python train.py --model="image classifier" --dataset="rendered landscapes of hills, water and sky" --train_examples=72500 --image_size=32 --crop_scale_min=0.8 --horizontal_flip=false --targets=["land", "light", "water"] --num_classes=[7, 4, 2] --arch="efficientnet" --norm="batchnorm" --activation="silu" --drop_path=0.2 --depths=[2, 2, 4, 2] --kernel_size=3 --stem="single" --expansion=6 --widths=[24, 48, 96, 192] --label_smoothing=0.05 --loss="cross_entropy" --init="kaiming_normal" --residual_init="none" --optimizer="adamw" --lr=0.0039 --beta1=0.9 --beta2=0.999 --eps=1e-10 --grad_clip=0.5 --sam_rho=0.05 --steps=6500 --batch_size=128 --epochs=11.5 --lr_schedule="poly" --final_lr_fraction=0.1 --warmup_steps=130 --weight_decay=0.07
Rows from block 6, named by matrix and row number. Each number is 50 + 10 x the weight over its row's rms, rounded and kept within 0 to 99. All counts start at 0. After the name is the row's rms in percent of the matrix's.
# convs2: project pointwise conv (model.blocks.6.convs.2.weight, 96x576x1x1), inputs 464-521
convs2.6 112:36 63 47 59 53 59 67 42 60 50 63 64 47 57 57 49 69 42 58 44 62 61 58 43 40 54 31 75 39 52 49 72 38 59 58 44 62 66 59 56 48 47 52 63 35 45 36 60 51 48 46 47 66 51 64 45 52 55
convs2.7 101:45 35 40 51 57 59 41 50 39 62 55 38 41 58 62 34 54 38 59 44 53 41 25 51 62 46 62 61 64 59 45 73 50 46 63 56 62 35 52 52 41 56 49 43 53 57 46 43 57 44 54 37 57 34 47 58 45 56
convs2.8 099:65 40 43 46 60 61 60 38 41 55 38 39 50 48 38 50 48 58 50 72 54 37 57 57 45 74 56 39 60 44 55 43 60 45 29 60 57 51 70 59 59 61 58 49 57 58 48 45 43 66 36 56 31 42 41 63 47 41
convs2.9 094:41 44 61 50 64 54 42 39 47 44 58 29 62 51 58 43 55 46 43 66 50 68 54 63 57 32 50 30 62 64 54 52 57 55 51 58 66 55 46 57 63 58 45 58 39 48 51 61 61 48 57 44 32 60 37 57 54 50
convs2.10 098:36 58 45 25 61 54 65 43 51 41 68 41 51 57 44 51 59 43 43 72 54 57 49 41 52 46 57 44 48 48 62 62 51 46 62 55 50 47 46 65 53 53 45 43 45 54 41 54 56 60 46 47 62 49 59 37 64 36
convs2.11 101:47 34 60 40 41 58 46 46 34 59 45 42 60 59 43 37 53 53 58 72 49 43 41 64 58 48 53 50 53 38 60 65 57 56 57 55 42 60 53 68 39 59 48 59 79 47 44 34 59 58 50 37 53 64 46 69 45 53
convs2.12 098:42 46 51 52 57 53 45 58 36 63 53 45 58 41 47 35 39 69 42 56 36 35 47 65 42 65 51 22 53 49 52 57 62 51 41 40 47 60 42 61 63 80 45 62 59 50 50 46 44 60 54 52 55 47 33 52 45 44
convs2.13 098:43 46 53 34 40 46 45 66 35 64 36 53 52 36 50 42 46 47 48 42 53 60 47 52 42 64 39 55 47 60 52 49 32 36 53 39 45 37 62 56 58 45 64 31 25 52 57 57 55 39 54 43 35 38 46 41 32 42
convs2.14 101:41 47 44 60 61 58 60 60 36 60 60 42 42 44 54 53 48 39 42 43 44 52 64 41 47 43 50 40 67 57 52 35 53 54 45 36 54 36 62 53 45 46 40 58 47 53 41 44 42 50 45 37 41 36 64 42 48 36
convs2.15 105:61 27 49 39 40 46 42 58 47 57 50 37 51 41 41 53 56 42 44 54 63 43 42 38 54 45 42 43 47 51 57 64 30 52 57 42 36 54 58 48 53 49 46 50 53 45 59 45 48 28 60 37 53 51 45 39 53 44
convs2.16 100:43 33 51 32 45 63 37 40 40 54 39 43 35 55 62 44 53 43 54 40 41 43 39 74 32 50 66 45 35 22 66 62 54 50 46 48 46 39 42 35 57 40 52 62 50 40 50 35 61 50 47 37 47 39 43 54 54 54
convs2.17 097:57 41 56 22 65 31 62 51 44 45 58 47 40 52 47 52 32 44 43 54 49 65 54 41 47 55 53 44 65 44 52 44 59 52 28 55 51 45 45 57 64 50 57 49 62 62 55 59 31 54 46 55 36 41 51 55 59 25
convs2.18 098:50 61 58 76 47 65 53 36 46 41 64 47 68 48 65 57 57 62 63 57 53 38 47 36 66 34 57 70 45 46 61 69 49 58 57 59 55 54 60 56 50 61 36 42 45 68 51 43 46 56 47 40 42 54 48 61 51 53
convs2.19 110:54 54 47 54 34 56 45 54 54 67 56 71 35 42 38 64 55 43 44 51 32 23 45 33 65 54 42 63 55 45 54 65 34 42 61 58 39 45 60 30 52 30 52 63 46 53 62 41 51 48 70 44 44 63 50 46 33 67
convs2.20 099:31 42 38 25 54 40 35 60 51 59 54 66 46 53 49 52 45 32 49 25 56 41 43 62 39 45 52 50 43 49 47 53 27 45 66 44 48 30 46 37 42 48 48 36 56 41 67 36 47 32 38 51 57 19 56 36 50 44
convs2.21 099:41 56 50 51 64 33 49 48 48 44 68 67 44 51 56 56 36 34 44 45 55 57 57 45 31 53 48 45 41 60 53 47 49 49 58 42 42 49 50 49 51 41 61 43 46 39 47 53 76 40 56 69 39 57 64 54 51 45
convs2.22 093:31 44 60 68 65 62 48 46 40 44 52 70 52 47 46 58 36 62 60 36 42 64 45 59 66 42 48 57 54 62 54 64 58 59 77 41 49 46 56 47 53 41 48 37 32 53 54 55 59 47 62 49 48 46 49 58 59 60
convs2.23 099:48 54 51 59 42 49 48 60 43 61 48 50 39 48 49 67 46 51 58 45 42 72 40 46 49 57 45 51 55 53 50 65 40 57 53 48 61 36 56 51 59 41 59 43 46 73 53 63 43 24 50 53 44 21 55 41 48 44
convs2.24 093:45 39 49 52 28 47 48 57 58 51 48 47 54 53 62 46 49 69 61 63 48 54 45 52 47 67 42 54 33 49 63 55 43 48 32 46 46 47 54 46 41 56 42 44 42 63 50 46 61 71 44 47 49 63 31 55 55 45
convs2.25 098:48 52 42 49 49 58 51 48 53 58 44 52 29 56 59 42 51 62 52 43 38 39 58 60 50 34 48 59 79 70 29 37 51 51 41 50 47 60 49 47 30 36 49 63 51 42 61 49 55 67 50 50 65 50 59 59 47 53
convs2.26 099:44 51 53 58 56 49 49 48 54 31 50 66 39 71 56 43 48 40 61 31 48 52 36 38 43 26 41 39 43 55 48 58 43 53 74 50 36 67 46 44 33 46 49 70 34 35 26 41 64 47 60 51 64 50 63 58 55 65
convs2.27 104:52 47 42 57 34 35 46 31 53 39 44 36 54 45 55 57 53 68 33 54 37 34 61 49 38 52 64 32 56 53 41 26 63 42 38 54 39 47 43 56 69 55 54 59 40 47 43 51 51 63 54 55 39 52 30 44 44 33
convs2.28 096:36 39 48 54 47 56 39 49 45 55 32 53 42 50 47 55 47 48 45 58 60 73 49 47 61 54 50 39 63 64 56 39 47 68 44 40 49 48 64 48 48 46 47 43 45 75 60 62 56 44 27 45 47 26 35 71 53 65
convs2.29 095:46 58 54 65 30 46 56 51 57 52 49 48 46 50 79 45 49 56 50 64 57 47 69 52 58 51 51 53 41 51 41 26 65 48 35 52 46 40 61 69 57 52 54 41 43 50 50 63 61 65 41 52 58 55 64 70 58 46
convs2.30 096:66 37 48 55 55 41 32 39 44 52 38 32 54 39 38 45 39 51 45 67 52 44 50 68 54 58 43 33 51 60 53 40 50 52 34 66 49 50 50 49 66 70 50 49 60 39 58 64 37 50 43 51 28 44 27 46 41 41
convs2.31 099:39 47 57 45 29 41 38 56 35 38 56 75 19 60 61 44 48 41 64 42 55 79 44 74 36 43 38 40 37 40 49 68 45 49 63 37 45 39 47 38 62 50 39 47 35 61 53 57 63 49 23 51 52 60 65 57 55 58
convs2.32 097:46 66 48 54 58 65 74 60 54 46 50 45 61 55 56 46 36 60 44 66 59 35 65 56 38 51 35 66 36 29 59 68 62 58 59 63 50 53 58 60 43 62 54 69 71 42 36 47 43 68 50 54 68 48 57 56 50 60
convs2.33 097:53 39 54 43 61 66 57 63 38 68 40 53 50 43 44 49 57 49 51 49 47 63 50 54 45 31 56 53 48 59 40 55 68 45 48 37 59 32 41 49 38 50 43 50 52 56 68 56 60 37 33 44 49 38 54 55 46 46
convs2.34 101:36 57 38 60 52 53 51 52 38 58 41 50 57 56 55 46 48 56 56 44 45 71 23 42 54 59 53 59 38 70 54 61 59 48 48 43 56 47 45 61 61 42 51 34 38 62 55 51 58 48 59 39 51 44 53 51 46 47
convs2.35 108:54 51 48 42 44 33 58 60 42 42 43 41 57 49 35 42 49 54 44 53 55 48 54 53 52 52 63 52 50 34 41 30 52 52 58 59 51 57 62 60 52 49 38 50 69 40 49 33 55 53 57 43 56 50 38 33 43 47
convs2.36 105:52 57 40 51 60 55 40 40 42 55 46 39 60 51 54 29 45 48 39 70 12 33 42 52 77 55 48 47 67 51 62 55 53 48 36 67 46 50 58 74 53 54 43 55 60 38 53 47 43 60 64 50 39 56 52 44 52 52
convs2.37 099:22 52 51 43 72 52 49 57 45 56 55 49 36 50 51 65 61 49 60 35 58 71 52 55 41 45 48 20 63 64 53 53 49 62 51 32 60 57 35 43 47 48 45 47 44 58 59 61 53 26 52 53 48 36 58 48 52 64
convs2.38 096:40 77 45 60 50 40 40 50 41 56 58 60 65 60 54 42 54 54 62 37 36 52 40 47 50 41 60 58 50 50 37 59 43 43 45 58 48 56 45 42 51 39 56 61 63 50 47 47 54 48 64 60 58 53 57 48 51 45
convs2.39 097:53 38 51 35 55 51 55 49 54 57 44 54 44 51 40 44 41 27 50 33 38 65 46 56 37 31 45 58 62 55 37 64 63 50 52 29 60 34 47 23 29 40 50 43 36 36 57 46 59 51 47 52 45 45 56 54 38 54
convs2.40 099:62 33 38 14 40 46 38 49 50 53 65 60 56 67 41 40 67 39 53 57 60 70 43 69 61 45 55 39 61 55 60 59 38 49 69 60 32 49 40 50 43 61 30 32 58 40 62 41 39 47 43 50 59 58 46 41 53 47
convs2.41 099:63 41 57 47 55 60 59 49 42 52 63 48 51 52 81 45 57 45 49 75 34 40 41 66 38 46 47 71 59 51 57 59 64 49 35 61 38 52 59 52 40 70 53 53 69 59 48 42 62 41 42 41 38 65 60 64 53 57
convs2.42 104:69 60 50 67 71 59 69 57 58 58 59 68 64 48 44 56 48 52 51 27 46 46 49 31 41 45 62 44 52 44 57 45 53 75 51 51 62 53 45 39 60 34 53 51 55 49 47 45 37 52 51 61 63 48 44 50 64 53
convs2.43 098:47 58 33 59 65 53 64 59 52 55 44 47 50 58 49 30 58 41 42 42 61 54 37 30 56 57 50 53 51 43 52 73 37 38 46 62 56 48 68 46 43 71 51 69 52 49 33 66 46 56 51 48 50 54 48 45 38 65
convs2.44 103:67 55 41 39 46 41 47 47 49 44 52 49 47 67 64 46 64 27 44 55 44 27 47 50 58 44 62 60 49 48 44 48 41 45 57 67 33 61 50 53 47 42 48 69 73 46 51 32 51 50 68 41 57 46 56 40 56 49
convs2.45 105:75 36 39 51 45 50 44 36 52 38 44 40 47 58 67 54 49 39 40 67 48 53 58 48 51 54 53 49 65 70 41 64 69 54 44 54 50 53 53 53 51 49 47 62 35 56 42 41 64 44 55 52 57 56 53 61 52 60
convs2.46 097:49 47 52 54 41 45 37 56 48 49 45 45 46 42 58 40 29 47 55 41 49 33 41 51 38 53 48 53 38 56 56 34 54 62 46 24 25 49 38 49 51 45 59 55 43 56 40 47 51 53 47 48 57 49 36 65 71 48
convs2.47 100:56 58 46 51 68 42 56 56 59 44 51 58 57 53 34 49 47 50 50 75 57 51 45 47 42 68 46 38 35 44 62 58 48 43 58 50 51 58 64 60 52 81 53 45 56 65 51 48 43 47 49 71 42 49 26 55 41 49
convs2.48 102:67 59 34 53 49 32 40 45 58 61 28 72 42 49 29 48 64 40 53 29 48 35 41 57 62 40 69 57 53 45 51 43 55 59 63 52 43 49 50 37 36 51 54 56 61 37 60 64 48 54 51 46 50 50 44 54 54 41
convs2.49 111:53 45 45 43 37 34 43 62 50 61 48 23 45 67 56 38 42 57 47 51 61 27 52 60 51 56 50 46 52 62 44 38 27 43 37 35 32 54 51 44 43 43 71 46 50 60 54 40 47 51 55 36 68 37 47 45 56 47
convs2.50 099:53 39 47 44 57 49 34 49 68 40 40 39 43 41 38 63 39 41 35 44 49 70 48 45 51 57 32 50 55 71 52 57 47 51 52 36 48 50 45 46 51 47 49 51 40 38 51 75 53 40 51 50 49 40 38 28 38 36
convs2.51 096:46 45 47 40 35 40 58 44 67 36 48 47 51 51 45 33 38 48 53 57 46 49 51 43 40 56 32 56 27 46 47 44 45 49 60 55 48 50 51 73 35 40 38 29 55 46 41 38 52 48 59 48 53 54 45 64 51 30
convs2.52 098:57 50 62 49 50 52 54 44 32 46 53 41 62 42 55 52 61 47 51 61 49 61 59 64 51 53 54 51 77 53 40 47 72 40 23 60 55 69 55 57 51 45 64 48 55 49 46 48 50 52 58 50 34 56 46 65 66 41
convs2.53 106:49 48 49 53 59 45 69 64 56 37 57 77 58 52 52 54 49 68 50 50 52 62 56 51 46 46 38 46 33 48 62 49 68 65 60 27 35 54 33 66 37 46 42 44 39 38 34 50 58 48 61 67 64 51 54 60 50 66
convs2.54 098:28 45 51 51 54 49 59 44 47 46 53 67 54 63 55 52 50 41 58 31 38 73 52 69 38 36 66 59 54 47 54 66 51 54 54 42 52 51 55 37 28 44 49 62 56 53 36 44 47 57 40 45 81 44 64 56 62 68
convs2.55 097:69 37 48 50 42 46 43 44 46 48 55 55 45 48 50 45 50 47 51 39 55 63 57 46 52 42 23 43 53 66 39 31 48 61 63 38 39 56 50 60 55 56 46 31 16 40 58 60 49 34 53 35 52 47 35 58 48 43
convs2.56 104:43 48 57 36 45 30 36 32 43 35 41 48 68 60 64 19 50 54 49 55 54 45 56 60 54 49 56 59 41 53 53 28 53 51 38 50 28 50 40 58 50 64 62 48 57 67 61 42 52 57 46 42 54 58 44 61 59 47
convs2.57 097:54 43 57 36 53 50 42 46 38 41 50 57 48 50 43 54 51 49 58 23 51 59 44 49 45 33 58 29 83 63 46 39 54 57 64 42 53 62 34 40 61 38 48 41 49 38 71 59 64 25 52 51 54 54 39 54 52 54
convs2.58 097:42 40 40 50 33 67 42 50 34 56 41 47 36 62 55 39 65 42 59 49 59 86 57 54 62 44 48 59 34 45 52 67 38 60 62 58 51 45 70 46 42 44 41 54 70 60 50 55 61 53 45 29 52 40 48 53 54 56